From a checkpoint of a small contrastive image-text model.
Model: 7.64M parameters, 64-pixel images, encoder norm batchnorm, encoder activation celu, encoder depths [2, 4, 4], text encoder width 256, text encoder layers 7, text encoder norm layernorm.
Training: soap at rate 0.0012, 5100 steps, batches of 128.
Data: trained on drawn human figures in many poses, 195000 training examples, 3.3 epochs.
Rows from block 2 of the image encoder of a small contrastive image-text model, named by matrix and row number. Rows with one number belong to one channel. Each number is 128 + 24 x the weight over its row's rms, rounded and kept within 0 to 255. All counts start at 0. Numbers have three digits each.
After each channel's rows are labels from the 100 images, of 14976, where the channel reaches its highest value: "strongest on" is what is common among them; "peak on" is the class under the peak. Only what is clearly more common there than usual is listed. The data: drawn human figures in many poses. In brackets: how many of the 100.
# r30: branch 2 reduce pointwise conv (encoder.blocks.2.r3.0.weight, 60x160x1x1), inputs 0-159
# b30: branch 2 3x3 conv (encoder.blocks.2.b3.0.weight, 90x60x3x3, transposed, each kernel summed), outputs 0-89

r30.24:150168166124136166168110146139094142092110085102109151153132159120130127154148119135087152141138144173146139156158134127125154132178126116154136103156129170143162151164129147138153120107144164108107128145126109117148147107104137129097150117128111070133082109094099123132118130089130172151119098130143145122129128103136072124084177172136130094149091130131094139141126134139139142150145146130122152156128185145129135127130125137139126143126138163189148076170115156119113129083163123
b30.24:132079129090077139126095104144147114155135154106124126135141140112106140086125114121149098114122135142118125083072150102117159151072142144130115132158141128112144127104147167143070152149144108148147167107093094106128121151088126173098144140127129128132138079121108129150
strongest on: blue trousers (32); red top (31)
peak on: torso (26); leg (26)

r30.29:176129111113091091117139102135116157119115113118142125081107123111146171110101115134101161180134152084179136109083065121187096134139134157131141143133090135110133138132099156136137190126123144141110095139107144114125114125102177130122098142134100085107119089159112170091166158102116122123127132155146098127095109104125162141103128152182154127132151136103153125103122139104153107110134140163122138121110145133118133111134105140146170160126120145142134137155122133163147178140150159
b30.29:138126116148107104119095130121135131121127104117191096112128128116132159123103078119129134130153127152167084143104142092120094144129072116106094149147096155111097146137118121167152126169155174091116132083087158128160117129151102095126124094135123146119148138091101115109
strongest on: blue trousers (38)
peak on: foot (29); leg (29)

r30.45:097146110121108140140132135105104141114147104096087134167109151125086079126121110134115116184123103116101126155120079162104089135161103114133109128109131166152102109132128093118146127075124147093116137131092120084122134123111077130095110111111135133152157137096115136100139176133140094122127109117124121160141085076142106145141126138143113128099136151077165140089154128171099084121113155117133177141082131122108091113134120164152105150115122145121190136120136134111119122150146091
b30.45:123130136111105161129137135125152099132123117143138155170133129131141113117136081112126111145178146129139166081095159087128107087160132110119151131076166150092093076119085137136128095120097171101093123085121103147107118142092115137138098136101156153110121123138121114116
strongest on: yellow top (55); yellow trousers (35)
peak on: torso (44)

r30.23:115153108129125087158117107136121133135124103170175089155108113091108124144150081128128087080146117141167149187081118102114105158166148142160177149148178100100165114124103105115120075095145118116098047110116111103143130120146138138161113142098190152136102140101132106150151102113141144112139167126131137126125133120150131140096160117149138121111145134106133116109134110099127123077128091159135121127128111150126154150133140141139143105109113117134130104119107130124150101149109090
b30.23:116145104063106149127126115171144143117139120121138189128127135144130128146113097134144126166132135108138121124126164135145156107131140096140070083149151147178110150099134145122142114137111130142121098136131110093156171094104153136118089109162079152133160095125098163150
strongest on: yellow trousers (72)
peak on: leg (69)

r30.20:130125126091163133174129090123162112139118151145129108181126078116138095123104191145075158149136150114156114136076112151142078126161108090123137111117135111185114105101120113103132102122100171128104135112126126096080152117094108143151123157134149126158106181154111170126156145126156150155139125114113133157146161106138110142114179135139162136159117127104131145121083148134114120108132146137153089181118157136150103117132142160133149141132116120144137131153139082129120160107107129
b30.20:154094134126074135151141120116121114106128139119117196127123131126154107100085126130107147108113148152133184118079116104153114096119157123125116119158136110130114106158168122118142177170095113136147129089117122088140181102116075132125129099143122131141157120090150134133
strongest on: blue trousers (57); yellow top (33)
peak on: torso (27)

r30.43:140127120161101112136117131118186132103101125091112162103101183072148099109085127147126126147129124157101125122176127146140111167148138128139128145117105180087113131127086130146142143098111119111120088095098088080151123103111140070119158146109124103143128145139109126138148127144153163097139084091109125111119157137131138138132145124124142116122110088095182134108083122146099114129096101146075150156081099150101132134115108106091111145119120111119101151139118126162092107131106139
b30.43:141112117125125121085100131152079099130092096140102134144134157088107153070181133144097090176131082094123117110111165129142148149087111157129121143136129130128150096137118148128148152114097157106131142147138119149112150131104156123165124127089172143100144132149115109097
strongest on: white trousers (35); white top (26)
peak on: leg (26)

r30.5:088106141182117128133155094165130139126131120123137121116120088153113132144185176154109164137108140142120123130158121099125100125154125149123132132142080100150129134192145132122162114138110152120132142146085100087128138134141119132152133151127130128107098131121139140118149131160130180146131118114118132131158140153166063119129108118131122104088168106132186115122125091089121121130149089124146101094120117138121107148155083177091089135142159110101103081110110120125128174110075099
b30.5:116099125169119086120144145133124104132142139100126121158129156107124102100101122124128108084123133119111143136132179148146158172129114101132133117095094117132154116106122154104077149115093081142082133129147110130137090104162128158099077116100150151095139171100141151090
strongest on: green top (29)
peak on: head (86)

r30.26:122134098122121102107136097111152133136139110104132138120130107108103104093121105133153075115107118092122107141134114139136110147124106059111146110158145129089183134132122117118112115111132086094141122152128120147116130123072094157142169076104108124126137103132147140100143115145140133116149156152107073133087101157146095107085164139106072112145180138100170119098174116098095111118165087139132157115163147177155139120080118129157114130139141128160156121135131141109121111141140113
b30.26:078125136072129102093134099114161082101124136178120117150129104129127110140131144205125078151103137112151110123139103145138122140125126122108111180134100133137184088114117099125120129138118124126146130094123136112104091103102092162137116137128122147142129138148109075133
strongest on: orange top (62)
peak on: torso (55)

r30.18:119103115131116120144115142120111135142125161126158118124113121127146165143105143087145110125114113126147163087100160158141139102092122131106104104125113099134085169117118175172121180093122121184131147143118154116078126061115092123153134169104135165139132105104137101103100121159119132192109170124164144139133097130124114103119128116148106126113134129084118134076114114145114130133142102089132105155131148133091098105077147135135076126118169132129097116133138128105123108175128094
b30.18:132174168086141140110132103179134157174097185157111144149137100107105112102130157125112124155106142168136144124144090135118113100118147086144158096153122143149137112160134134137138117092154178143120115116136132126162092120121110174111139128136139137093107082151132104119
strongest on: green top (33); blue top (26)
peak on: head (100)

r30.38:101103205161111116130141106155123078107134142125135140116091106151107112108100121148123128165128150097115133111164141132150115097139114135174151125157098145105131168102140132111102157125104099087143122137139112158176146138104144131079157149132157137136118137137104133110086114129085135102140139123133133134137156118100160108108105086116106068105144138162117106122169123161088150117137094102114098146098124141142163134098099143159085109098107148153147128162152171135108150140131173
b30.38:117121089123108164142106152117121120102137115134092169090117097113095089124099096100132130064116122140092108128168163143091116132137108146147137131105120115141132166090161137145114120146152148136094137112105168129169090134116093160107167133125136149122173151125126149091
strongest on: red trousers (65); red top (42)
peak on: leg (60)

r30.4:128121119141146130154109126096090142140118130116110136088122134144116126161093138107123154132124159137143145131125113115146114086134114136101157129125138112124150126119136099162080093105150114129134071111075138107142127132144112115107073137146176111178125185136094118134158125136140132108165123129163095140193121193124122086090123162079119145123151159137126141107133165156131162134107119176117145122091127111123133172124138146178110153155117091086118107137127141141164088143105137
b30.4:067113124176109181088165181144146135117103139114125098100141146101138146123123143138174130098152095150108122106123155112130091123124123097172154123126133139145133162116117119125113139127140107114163103102108127090166165124081134103140155164139095110114117152110103126148
strongest on: green trousers (55); green top (28)
peak on: leg (53); torso (31)

r30.55:164148168149137158152143103110153116113108113158134120102102141140143165150117108102138103144101103137144186161145106174155114119137170130140130126132107101126139159131094162150142151125160112092104099159098151117171167137175085139103153119135139127108151107123106116118126086095137169118074101132148157130133134124122144089170153129167103112121113114092133142108110151131106125123131121109120137121112120177137158148134092098093110131145146134129061119142120126055128148090149121
b30.55:127118113098112079152170151139102155088143134150076124180153138155088131097123117121141157109103138107126082102181099137134143125135109087116133089119137136160102116118117151122123124121102111117117115119154161128130158120132088105141170163122102127143150162144158174126
strongest on: blue trousers (63)
peak on: leg (61)

r30.12:145147121124148078085179112132166121132153119154179148128124132142120119140171110147089158140181146124155145155175124136155121107115126132100174074122127135123116132122111136143112126162162161117144106126105096133180119100129094113147119114114122123123140131142108124152149083100139187146154090167055111135139116139132135124102131090151143120139151117146160103149156114135103144140107089110091119114169158177149162156102139133149094131112140133141130089144122142118132128130082118
b30.12:164171128175104162144088112123118090122151081096085129128127121141136108167142076137130108084136127088141127124158099139148150119121122104159132110129102103131167130115147099084133094137157129104150168154124115126109129098177102186112130120128149128153124137117128144131
strongest on: red trousers (67); red top (31)
peak on: leg (62); arm (28)

r30.7:148135105134170120146135107161138138106155132134184111102129148188129120148163159160123137125122093114083124139122168142104174145121130146145155129124114122122148112146052147146150088132148119148105110117087122105120138084152139125137108138125128173131199118160129127113163125115092137141121112131105159130133150127134073118142136135093180171125149131171117131101134120145148082126085096121154133097115143148147118171113170119133133126107169119115140126151161142150178127126140106
b30.7:131100121121075130105122138086124139085079106125142129163101097110147135122144134150139128154128107137141121076144119139196176112085115140157137128083138165091089137122150154107135166111126094133134154117149106153131138160101125126152126135146117100159108097115092143113
strongest on: red trousers (43); red top (27)
peak on: leg (51)

r30.34:126128173118133096102140112090123146152098171153134118109108097115163122120109128184173139119128099102131126138150092100111115154096127152099064155108090165139129124128134144137132141128178069143126117089153133133134101181136127106126157172135150144128158135105099133085128152160137109132183172130150103163146151152101151120117127123137134137179104123147126137114138112118133162115165133088139132119185162109122127166085136163135107137145152125137151105126126137162138148156135141
b30.34:107157119152139139113174116163135159102139138156111092110139142169148175115160123138120150094149153168116128105179104103119153103106151128114093106163127152090123112166108102141127172137134134095109123146128149161140131095130159141091141141093112133145126075155145120097
strongest on: teal top (34)
peak on: head (99)

r30.3:125105166137121110114087123150124074099118162161131133142120133131158116103118106157185149140120113151131163131159134112134108130125109164124111100103139125157148098178147195153079139099151158138163134107094100123164115122130140118137092085131171127140119099140093097097121120154162110102145106120182111151148126119121106127136125102150153137163143098154138119091095152115164123150108133143108162095121131126074121115191182131139134119147132120116100114135123141146130121101099159
b30.3:116109158095115159096169111126138130145180152108134136155108141187131138135168150115138096110129136149126144119102116112146109144132136165141132124106086105091100119160155096145149125134157093108110132138070140159135138085139173120135163145089098097132109151155108142154
strongest on: blue trousers (41); blue top (25)
peak on: leg (33)

r30.2:126146133122140141146126130140138131117082131102133145085108134116097124151131147137134090106127107145092128184129158120150150085155095113128103129107089139143125137121105117115144109136169168140167225128135118143132154106077147117130100149101120109147124152143100135204121096170165116095143142136093120142134120152119126150124138103134143090156165117107151141180154139122157136109100136102138112104111162096103115135108102152114103142104153135135131121132120171082114074141130128
b30.2:071148117150118103107146117145168126136137100136136130129153137145119134152126116095118130085124128115110172125092109158142084170108130092161159147121112098096076146099171108091148147084103122146167131102148119126123100121137143156132140135111182092115114133127130165155
strongest on: yellow trousers (41); yellow top (36)
peak on: leg (25)

r30.17:094148145116114092104121119082115104128124155113068134122085107117159138124100112100135156089101119092111122137104162121084154109127142158102128098143104134137146130181165137139084116157134142119142133110128108141155138158080137162135094151136124129109098185113144131114114116162098087169137127092151124104169147152115104145121068129142132160177154084145141086145109110128128112152134138156127106134086144167129131142124109113149095136175121086137161120163118127147129146125138130
b30.17:170160127116132190090166141131086106101159093100113092123092109142081146108144121120168111118152092112143117089127121122130144136173111132097155118135124127128115123103177120079135143078103142096119141115104118137144109127125129106113138133124150106139133139142193135126
strongest on: teal top (28)
peak on: head (100)

r30.37:157114150118154097139111155117089120134090127156130137147116097117134114120145126144070131115166161118111159153123123087139137105125131145171090109147092150163130137076104128152154111163126118132132148165108152162101095173090138116096153127157120131114146110134123100121165159141124121117154119177125077133118118128150111115173135106137127153125167135114155112088160119101098117084141147116158088121138123151105109106110102101165125095146153146129050116174161124146135135120119103
b30.37:101130128131134099147101174131110118125130096130137066115095158115134141123141118160137120107162151086129099137133148142145091110069201148154145127108140175141109128100147161095157100100150095142121144142132108101107161117148109079139159122106133126125121123131111163124
strongest on: purple trousers (28)
peak on: foot (38); leg (32)

r30.46:117105160142115130141130123137158119109127165122157129164123153123152114132160148144114100151163152133121118098159117084140090082161104129125156119120128133145178125094140116176144128145109132111084145114141118149098129110109135136132102140145122145125094156132115088122156094124143168095194098132160096151136137154162088128088089143140118093121137174138125147113115125119145149135083147159159105101110106097143149150172072103093097089133116089096120118115141094101136086145114128
b30.46:146109118135137154146130099079162076094092157110157124138140139127106134152136120159171120126167109107138133053129186094135132113117114142130101153157138125132134115126086129069109093119137121092129120148137109120135135112142121136122081139100089139124121132160102092111
strongest on: orange trousers (65); orange top (34)
peak on: leg (31)

r30.6:137145095124132053139098128061126175154108136111140123094154112112091164118099111134121095125169093095157091118079087107134149150110131151122110130149123127145110114135119154121131092105128138112146114131165120175129111111108122133175098137096125134186114163151156155122115114109144138067121106158141098140141129158131098097097098149152147122135084169139118093077104138104059141141132137132147123138124120135119108133147130100151112110124134135145157150141114122128096116124109133
b30.6:098138141126130059141136108181111091113122105113163087099133127116109127145112141136124136136161177122120143140121120106173119121127134145163142138179177123099107143166130117114109074143153101109143085138162182114106161124123140153108131121105120113127100140097131130148
strongest on: yellow trousers (52); yellow top (50)
peak on: torso (43); leg (37)

r30.28:045141119117152085083120128151116146128131133161125155089108134112123124101108120092172120122103152139112074118107120146147141108116108132132130094155097140122106162177192182156128112110130130174106142115118153147120106165148109111163138111107119135160159169157146123130122148161127123111096139090117101119114118102144084153189092101108152130159147163137125126117127146132146093131095127157118109102105143126131157135138122167121115137144129104136109143137119123130181152086135141
b30.28:154141151126099165169173133124123113086114146139092129133121163132108105156133142090120084129114093164161099134125133126140138165148111152119144098093119151143109080108149128111153097143111108156121121111147153105143149131146124115159143143131121088160099088079122121190
strongest on: red top (37)
peak on: head (90)

r30.44:125139104118116096145108130170141134136153169133175142101109168124156114137128105070142110089144172174111098099119134163090195079100104140118137094103128116146123117168127128138097144175159111146136138137138113107141178101110127144131159138185122110113145134174148152152105114164110164149141176142104131135130176176149144084154122122119120155133144109149135111128100116123113140119157128132127117124124126110108162117149111157138089138109166115148146109129140144144176116105116118
b30.44:078136125077131167137148145125129148113148148139148123176135086077136095127098132149170161118123131123128140128149128177142132111149075104151123120134148090146102087119172146129122146131111130123163128098119125122132104151187116117162120128168119134090128137094140113167
strongest on: blue top (54)
peak on: head (98)

r30.31:127104113091180119125119147115115134111107123102122090156124111119113165169105128144144122115106135095081189134134141136148088104140127190078129143131112120145136134185164157129133118127120109153100134109127122131112117130109153102106129088138116125112123159147161131146127140190141174177204110165141112132126105126136160087159162124147089135101094121156167146120099140087100120125146154132150125146113157104114120076138133128134147108149116134148147092119117120140143146144141094
b30.31:120157122148147117123133148155107141101147145133145197097146142159141129109101114127098138140117105160123143146137157102165162135138113099154127107096105134144118072145125115117094147108101080143133151093143139127110180156144121108092104144128106162147129188082140134108
strongest on: orange trousers (37); blue top (25)
peak on: leg (28); head (25)

r30.47:102145137135113108110149127168116104146122082097136106126129120149105067120115127107118104076124141132114089164095154116112123136114113104129104124158121097092142155135081114132165134122149113149153097163068126096113148163154100130096065121126125081142131093126151166109137117123138123125121133111106126147152157146071122132122116082120129162123130068139123129135121093130094183167118144166115144109144130150166127127108140116129146156174115129151114184126087131152122148142124139
b30.47:133178102131143127096138127133141139116139132165153114118076078099157126113096141107157104141175113148149138144142140104125163120145112123114131105125159136182110114119094179113135085103167110158164133125131130147124114141088096181137138138131150130118081138140087102120
strongest on: green trousers (75); lying (28); splits (25)
peak on: leg (88)

r30.25:161122124112116120110174083100151108114133162101117102141119139103154126169096138144117121145135105117120105117146147127109130154096099109170154189094139101129124110196131094114138140150067116152137162129162110155155075112087112138149123140129111072153078143086155141120145133108093108117131126101115142099104126138102133109153129111126109150114079093123144139166119071105098123131159099151113123107149115122119150102107132117116154089079144126168110117109134150127129118125137133
b30.25:113092134105159142136171160107112098102135098138165092133097110106142121089130138124154114157106172155131118113113120160146191089131120133107120152129114175106115155152112112149132073132107107165100129124107165128139104160156116150118174132119149136136158155132105095129
strongest on: orange top (48); orange trousers (46)
peak on: torso (33)